{"dataset": "struck, bounced, scraped and rolled objects made by modal synthesis", "train_examples": 78125, "input": "log_mel", "win_length": 400, "targets": ["action"], "arch": "crnn", "depths": [1, 1, 1], "widths": [192, 240, 288], "muon_scale": "original", "learning_rate": 0.012, "orthogonalizer": "newton_schulz_5", "weight_decay": 0.2}
Rows from block 4, named by matrix and row number. Each number is 128 + 24 x the weight over its row's rms, rounded and kept within 0 to 255. All counts start at 0. Numbers have three digits each. After the name is the row's rms in percent of the matrix's.
# weight_ih_l0: GRU input weights (gates r, z, n stacked) (model.rnn.1.rnn.weight_ih_l0, 384x256), inputs 0-85
weight_ih_l0.107 105:122094067114141087143131091094106138153136132107122110081139151167095151106172106127138112132125154119120100127126119121128136150124108097142131146126145153155095123125109063112135115145122115079118152150104119100128153112124145094091128112145135124126097092
weight_ih_l0.108 101:127125096167144123136150126129136124082091105114180107106140119104131118121159143157141116128147154167153110063132155114090107172178134123111128177181144190134146178109108102145080133100092120133137180127113121098087158098171105162129168127137105151144088146
weight_ih_l0.109 105:135120144183112160177166097116148149132121152161133160105136060164113163079120159101142127113104135133137133136086108093151109140135121122134126123175105153067124172109092073161151152125149148146084111122148099121170118085110112125149111158115137131111139154
weight_ih_l0.110 108:090165119131089132087160140139117158169139152110162119162129078127073125166145122131109084142125123124121121113107074138147091116115166133120100126100118136067076110120121129087141115118111129165151130107136136107142155119118148107134122150136145125113123110
weight_ih_l0.111 110:096122125116128147117165152116137145085101086117122170139132145063114134136115168152145122118100151122111128147101148152141174086113172109110114095122094147125092157140095130162101157123116130108088186142111098136141129133118122158148122118104077125090127150
weight_ih_l0.112 108:119095114159112127179162142117130155134128139163105145120129128132158099122104102087135109103189091110102129142130157141119078160131136135157084118127139117120094134144101095114130128127151102115133116090111115106172139081144086097116124097147134155101121123
weight_ih_l0.113 100:162104151124097098084166123117112121133134107111138162096117127118131134103138113055089134109127146189115087138146119133130135119113097119125110114141166152125134134130133104091135114109140129132097148132129159091117100097091116116111133124122134130135111152
weight_ih_l0.114 111:149134127141167142134145147127099075128136156110129135172116128138147135102108140128111109145127142113120126110138133112073110127113073142106107125165118128148078122173122132081131098112160147097105110135113105119161146160184131103124181128131155117156131167
weight_ih_l0.115 096:141128107131108119132170129127130156106120152126143114136105114182107130120143129162115142132096137133112146084105152113126112134138101118121175110157168138126130101129131096087180124110089143108154123145138127119133117123148140103157106165139159117132137132
weight_ih_l0.116 103:080099129125171156106123128122127102123173140139069099092135111122137143144153112140111163131155138126140114131162082110113090136186129143126120147118121109135160149160144143146137123098136131131099174128076177094140160147091113118084130099125141139098146103
weight_ih_l0.117 097:104147123159134100131139120118162120088098136093138120159150158130091179151147093124143108163129119128116113128113142094170063117136119083128150143152120126086049139145152139114100131131142129149143134130128115128096154168134143108124131123146117154186108111
weight_ih_l0.118 111:101120135128131140160070158145157099190131137131135124135141111123131128171092077093096107157135157163101154149105120145080157118121107132132135148126109145118121133107108148160141187118115133121121169153127186144109136112140118118118119127155099129144171147
weight_ih_l0.119 106:122121103130118142132123130132098092128120111121102124126101157154146103094122126137152137095131109150109130132112069147125128168160134110096166106077113146130083115117085136098115135121145121128179133145166155124130143120166116155099110127139152103104082137
weight_ih_l0.120 099:152110135155106134104134156095084100133128111142158167168121141153118117089122114098164142094184087105114141127081128124184128130140108089094138169129110115175118135120115138111117118125132198150164115148123124134147099111130115122149138168085137160134129131
weight_ih_l0.121 105:142064131175127122165125112123138106156122141100096089086137074139102099151165146099104132132147153094110109131110157161133083115119105144109127145223138123107133155063121104138126093144154155069119161115102095122133145098132109084165077159138124142087159154
weight_ih_l0.122 102:131182160099137130117112109140117147091125142155098138147168112114118156139159149126134116138149149141178141164155099117134112133161134086133096075112109137109160146124130142126133172147098118124135130086139098142106093157148099115134093072160116127137121107
weight_ih_l0.123 097:162161122155113144109143107157160095098088139148122126145139145148126130108139120119145132106104146103113153122097129129116109134135149164139135138115137119103172148173133108073165119144155114059140129136123111098115135092112078077159128131137125150156088180
weight_ih_l0.124 100:137108116130137149163149082128095129132078171112133137128145097110115096164171137124133094129122184142120136114127122131121117150156122122126130120174151144094070161131127118093149140101125113132141151148082119122127133140135087171181097115170107111145164103
weight_ih_l0.125 114:139096082117129182108136133120093134158151174119115087128105131132117140121113156111126120148135124121111122146142111150138120146138123134127140170122133109113097151158136067094164115088134143130140134109126111147152127074102155096185102093121133126132150138
weight_ih_l0.126 106:113143096181117136131111083154121132113113122113160130092146115145148127139118135133122120090108120163121165137126100101152145092127135124133137145080117154117143145110144164140121119130110149060086169135139158117132154130109107125110144128166130146135147173
weight_ih_l0.127 102:155120091103143142121118084149135073153160129124152110117125107155146112132145142094119134115144135136151135131119159116160115186112089129090127125169126138119147127139124125114134105137123107125154173182074121139086143097136139101142115161079111167160177096
weight_ih_l0.128 105:167149152122151181154179113128124116145096106149115102140145142139137159166148134136128103124152139112133110136151080106146124182135121109140118133159150131113092149131084148088117161138126138150109127143106106114121136126156132162117147172101136099137163121
weight_ih_l0.129 102:105153142090142109092051115116102135119135130080114127090107130080148123167099114152086140124124105139118120169140126103120122131134151162139098149133158146128120115134133147132108086117148118174130128116120111175122147161128181139112149117119155135148132107
weight_ih_l0.130 088:143139120111134104148189135138081113073127095124105078155105168092123153110112142120138174117115133119126134096129137138132132079165151125102128140097096135158121132139127117163089132142167097125111179148142126167102129128135166142158116159109098107077132142
weight_ih_l0.131 097:128145107081084161123141091135107143119118141153161134121127139148079080138124094118134125105158132141125127120094097178096128183159133143118099135126160152123087133097094117145131132101089145119108136111147131118172133115090104146139124142154132142075138110
weight_ih_l0.132 102:116116123145127137111081138122145136106137205111118100149100112141157116127123126150123127166107155149130124105100124121131113134094147137089139075157136120156141128132128098165121139136159112139134102073137146133164139149141132146138136123115159099100096131
weight_ih_l0.133 101:127107134143125147147153125129187117117135150132126164099136107106113144118119141158147143134106138109150118117141136146139123104185144120124119136158108087170133110158150097140157147115150136161091149132134212133111130144129142121127133132145116115109132103
weight_ih_l0.134 105:120140082129137152143072134122120171099150118147123145101112144109106110154112126129153112143150184126126120132074123114092155119099118119104134087092155146105167139125094106124107156145141124138129130120144131112161155120120116160094134090106148150152081153
weight_ih_l0.135 110:146141161163130195112079122144072084109130084115150102111115091071107115159127123115115128149121108087125112132138112142116125094127146143124144123142106106135174130152134089134102131149118119112117182130132139118125115119110129073173095136112091121078111133
weight_ih_l0.136 092:139151125170110158163125114149114133132127100102158126117102133120166146140115149152140112132097144104162104161114113125098094107122167139146119096141116124109161141136113141122122156144143146093112071121124112137134131137112112131139135174117148137132136134
weight_ih_l0.137 099:126133118079152161125113091206119126164148124147198148164126120099120116095137143142120150103159128182122160135157138112143167109129125095127112142134129126156100135107145135128148123169128133187138101142185116124132142145098135099178107117146141156158140102
weight_ih_l0.138 102:097142108124130154157075094127138131149150141113124119122159134094119132142122147123151134132155152119141141114095129126128109102082104139136094137157104163136130162160109148111141099137140071104117152167128108119082151105152100123110121047134098176132119133
weight_ih_l0.139 095:162125124138109132140115144132144143122120068155087101124110090129102155172123080135113104145137120101171133157164120112131135071142167120122120079126148095111083110100115142159197105117105123122092072188158124157123114194109141137085121123119133133145147123
weight_ih_l0.140 099:141157131132129126186119158161142161116119126154085129132135148095134151091143085121141127124120103155135157080128132121125142060097150127144136129097142122161099176148123152085113131119140096144115163136116126126146117129142116138154143135164205152081188153
weight_ih_l0.141 095:109113090106090124138124143125118134131112128140123147133123151066103165119139104124144105120138155118122135122097122145089142166128174182112154106131100118120144096071118082170127077105133144130125121139140159148140127119171121142168135101123111120118151107
weight_ih_l0.142 109:158119126146132127127081123115119162135151139129087103108134136122155143151117101141141139121174130144132167136134152135122144109149166149114120125121137128067118117151087125142149145129121133170142129165101164140114164168120124153136129138092111092095128103
weight_ih_l0.143 111:147132092113079161163079119146095176097142101097118153124108143128144143154091128142142106135113122154130129109097136092116172122112129127106123131147166165118064133081141152155098155111114123144164105183132089115136138136108117142055189110117124143112152127
weight_ih_l0.144 099:139130106122166183149112137140142100120098135107163103125152085134132152109107119116081159154114119134128127136080141159089101143113172096092105215133088178115130130112151115136105128136140178128101145087086128110151096122097159111185105117093076145090101097
weight_ih_l0.145 089:108124148149133175165091126139122150152140103134137109160120129184151136093129150139130144165094157100137114135092103124142150134160180131111107141126133114148142136128117126119115129111091104101137094102104117176131156092087166108121179122148157135144175099
weight_ih_l0.146 101:118102128129112107109161124108094118125116157121114139130121147091118103137142115166138121129124139153135134098161118090125172135148126114116127138088120123134161157104099153119092151133163160155126089121155089129092079156122110153146107147136119137147145102
weight_ih_l0.147 100:118113116153176143163148116111087133086114143128165176163138142129139134085093160143101145172144137118087140151138131132144125148129141099156108128107145132099100134118127125119141117149133146162118085119147170124127116108106129166117149133148138137121140115
weight_ih_l0.148 098:165113120158168120135140147124145100138138114127154127124140138084126141144130150127135130146134145140090111131120140114091121110137128142131109152121111094116129153145141092140093098122166131170080136152134117153139146168146167120073129119148107127138105102
weight_ih_l0.149 098:134143115099174110149128116133136138142131120095100134164122195127152112076102095139117172105115131120155131138149097133115117099134139130111139104079154144185071116173137130140135186114127141104077134187115107152126085141088138136113178142104141152076160096
weight_ih_l0.150 100:104124115114167144108128141146137174118128144139123157103135117122147154112108104112086121137123131147131135089114107145135121138115129121134112146116150114164138112121092166096166177159128131170146109068115097180146128121177104122134113103108096153083120125
weight_ih_l0.151 103:101111143114144124133103115135140135124136172113161134094089162140143122168123140145146124113126157118135121120113143151155151113105080134093143171184118123146141178105116111110115134121142086123162125158094067116099113071143118105144119104148131129151112156
weight_ih_l0.152 103:147163121091127094112190146148129141103167166107129115139128143164126101134139108099104123157133146153145142095139135125163123138136161158123156120127141125131147141120100152113086121101133155164120116135145121109115111109112164100127142177171137144099158129
weight_ih_l0.153 101:156148121147165165115117123172150177123163144167112114117126103121092133123123064172128110137144128159107107129113135152147178114160157141135147113087088128126126103118130116116140135133132123117108094124146079123170080163105137166144124148098129157130114065
weight_ih_l0.154 104:126150130119149103126130107132106150132135097107125091166138133160114111127121181154120128117129144167134137096139121162101121154137130118132137125113125122131080080138133119151145162117131076192140160160121111113131153155132094102149133145151104158120151136
weight_ih_l0.155 094:143116141098093123182128111176148119107144118108158082133143130142094161134139166123148083111120120145133164087114099101171140127112120124106114139174123120116118099148122149131148116159096159127148131095143108142149133141131142146176117110115159115137173137
weight_ih_l0.156 107:116159118130155140150121137124140129191119100150101121155092132089133097128087149101170161144152070162117097117140141144114101147140185116131142102123137101138096137149071159141110124151094153132071133146095146144144112134131178144109212142080143129094147158
weight_ih_l0.157 097:138106119125103078145125125146106101130112089104165187166149150127128123110120124138103154144142168119156127090143106142076144104125128147106136122115113117172087155144116157120173152090098096155154074088182122093142124113153100126162217138145153108112123156
weight_ih_l0.158 095:140131095098118092129147120169147164130126186133133158116137180161155086126128061114144117090146127095130108132109166164119085112152144151105113099143104094131123087143096123138115117093134157116169100120113130115095145102105114117139120158127152112104092108
weight_ih_l0.159 104:150134113082077110114099134126137138118081093160155113160107107124123098123154132128128113153132115142067109100116180117114112122122168164161154118162127138140157196121124114141102099151119137135133127125084142129117130161138127142131193103127136154167095154
weight_ih_l0.160 109:117135122128106171143131154135143096106136133128134134162130108125121131136148121107147123125197128111164141089087131142129125119127116116137069133175076167137111105126068070145142135108142122117174174131097123116142104112160130129151118057083138142178168105
weight_ih_l0.161 089:108136147145096141127161130138088109145113124159139140082094080137127112168099147114129135149156104123079146110113143176120107126153142119145106174095119088127110136128124133156145111139113117087109120096097108114105138160121112127151096118140143093141150098
weight_ih_l0.162 104:123088140116143144133115146129125156154111083146136150148099147090149144095108111094112057141120147152114133103155160156128121173130145110121135159132135131123128100115139163136152161081128122114094109079100119135097148113143165130188166099150132126172138162
weight_ih_l0.163 098:155159153120110117143147088146053131148075052129146109138142156153179155125117107116123131116098129142142111108081155130123147129130133106120127135148159150138113130158122152115116133115148154149143099153127107092124086134090161110099170156120124121132168165
weight_ih_l0.164 100:098101133158091084147144109151129153176134109121111122087110110139136145139157149114090096153133154108142125148117126133165148098135130157143120099209110119188152128109127146135114125141119128129123126119113134117095127133138124154098136139148125151119106103
weight_ih_l0.165 098:107130161114099098140111175165102097124139098142129089138096136114176141127114130111108112094099130126134117145100157163174193158144120107146109128115126101151135083110146115116142174115116131167120102130155133112111108130107141140151162089164145105087163097
weight_ih_l0.166 107:121176126145132183133095091128190087154120152124124078126103140150136068118123100077121129147138146131158147139093111126068114087133148101101120138148155169127133146140161085122138131108137154089139131142102143124147164062142103128129128134141147148117156131
weight_ih_l0.167 101:130086121168137126107130132121132120107139145118100128114127125099148143123119143147145112118123107075140107143103142146124115154089137125154102074096071121140146151120119116160120127148118116130154121066149148141100117118122118132090152142140085134101161116
weight_ih_l0.168 100:150122118109119139120132116105130140128130182158109109119154121152121156111117107136103103142133167100103128175146112195117141134127086085104147138109104118077052148121135139115139160106129139143124129165099096123107133113113114099090162126112158151125157135
weight_ih_l0.169 100:116147138126104107103115139144112148100100101094121110156161150140121091148105144139092129131110107097083112114161136133101089102160173093116118151083117147167140141110136098111100130137116113171156105133132133096161144124100164137150159103123113163162143139
weight_ih_l0.170 109:100124084132156118097152137147101162125179107166116172169097103120126112096169144123137135167128100099122097135157102150071128107126108151117135120116132133158102146140159095095133114114111140110129156152108107161138100184120131110127156112133144140150132118
weight_ih_l0.171 101:125128101166132137140121136133146145142125159128122125159111120160149148166114167106126096142096149095090110102125142126133175113080121133098157079131112128132109108101105152130118153107121129165159162154121082092132125135122144117084144107138066123133086137
weight_ih_l0.172 100:158163129135133127129107111110151178139131150113138129126141101163117148174121136128147107102128149141083114162127139138117144147149143128159136119129133125097143071095180122150140150144111081170111127129096121107142152117141115112132094129105080149080112141
weight_ih_l0.173 098:159127171129083151141136116171139139137154138163141105117108088152137172142093111111165136144113110207133143114128110120097109134142171134133119130147118139102107097111133123136147167143134135095104142103100154164161099111139096116123073129098150130145168135
weight_ih_l0.174 093:143108170181138132141131158157131159101110101138163094126132140109136122145152144135141135107081148116139113098156142147176103174105132107128113106167138119107092094090103178148152117111131130082164127116141124162122160100128119148138183162078127138120119153
weight_ih_l0.175 091:118164142081073126150154087134147140101162142108119099114129139104117175136151130146147137130173158119122101125126125102123129153128158098133105181069141075160131113144132118158122118106124111118132067115170129114132129096083116124073121118148112119113133134
weight_ih_l0.176 097:163112116092186137077107134130135171127146147121147110096118148178103165157138173112088150151088125111140153123128148149139116108128123102140134121158154129124164098114158176084137121145100075147135104130126153114115148167102114095100111099121108151141157070
weight_ih_l0.177 098:066152105136098163157093098126107141114137131085127132132103119132125126106160132128142116112077129176096122103133103107135159117114117126104127172141102128141137152101141107137116150138161129160133128158118090130116094088125101151174175101132127102154115146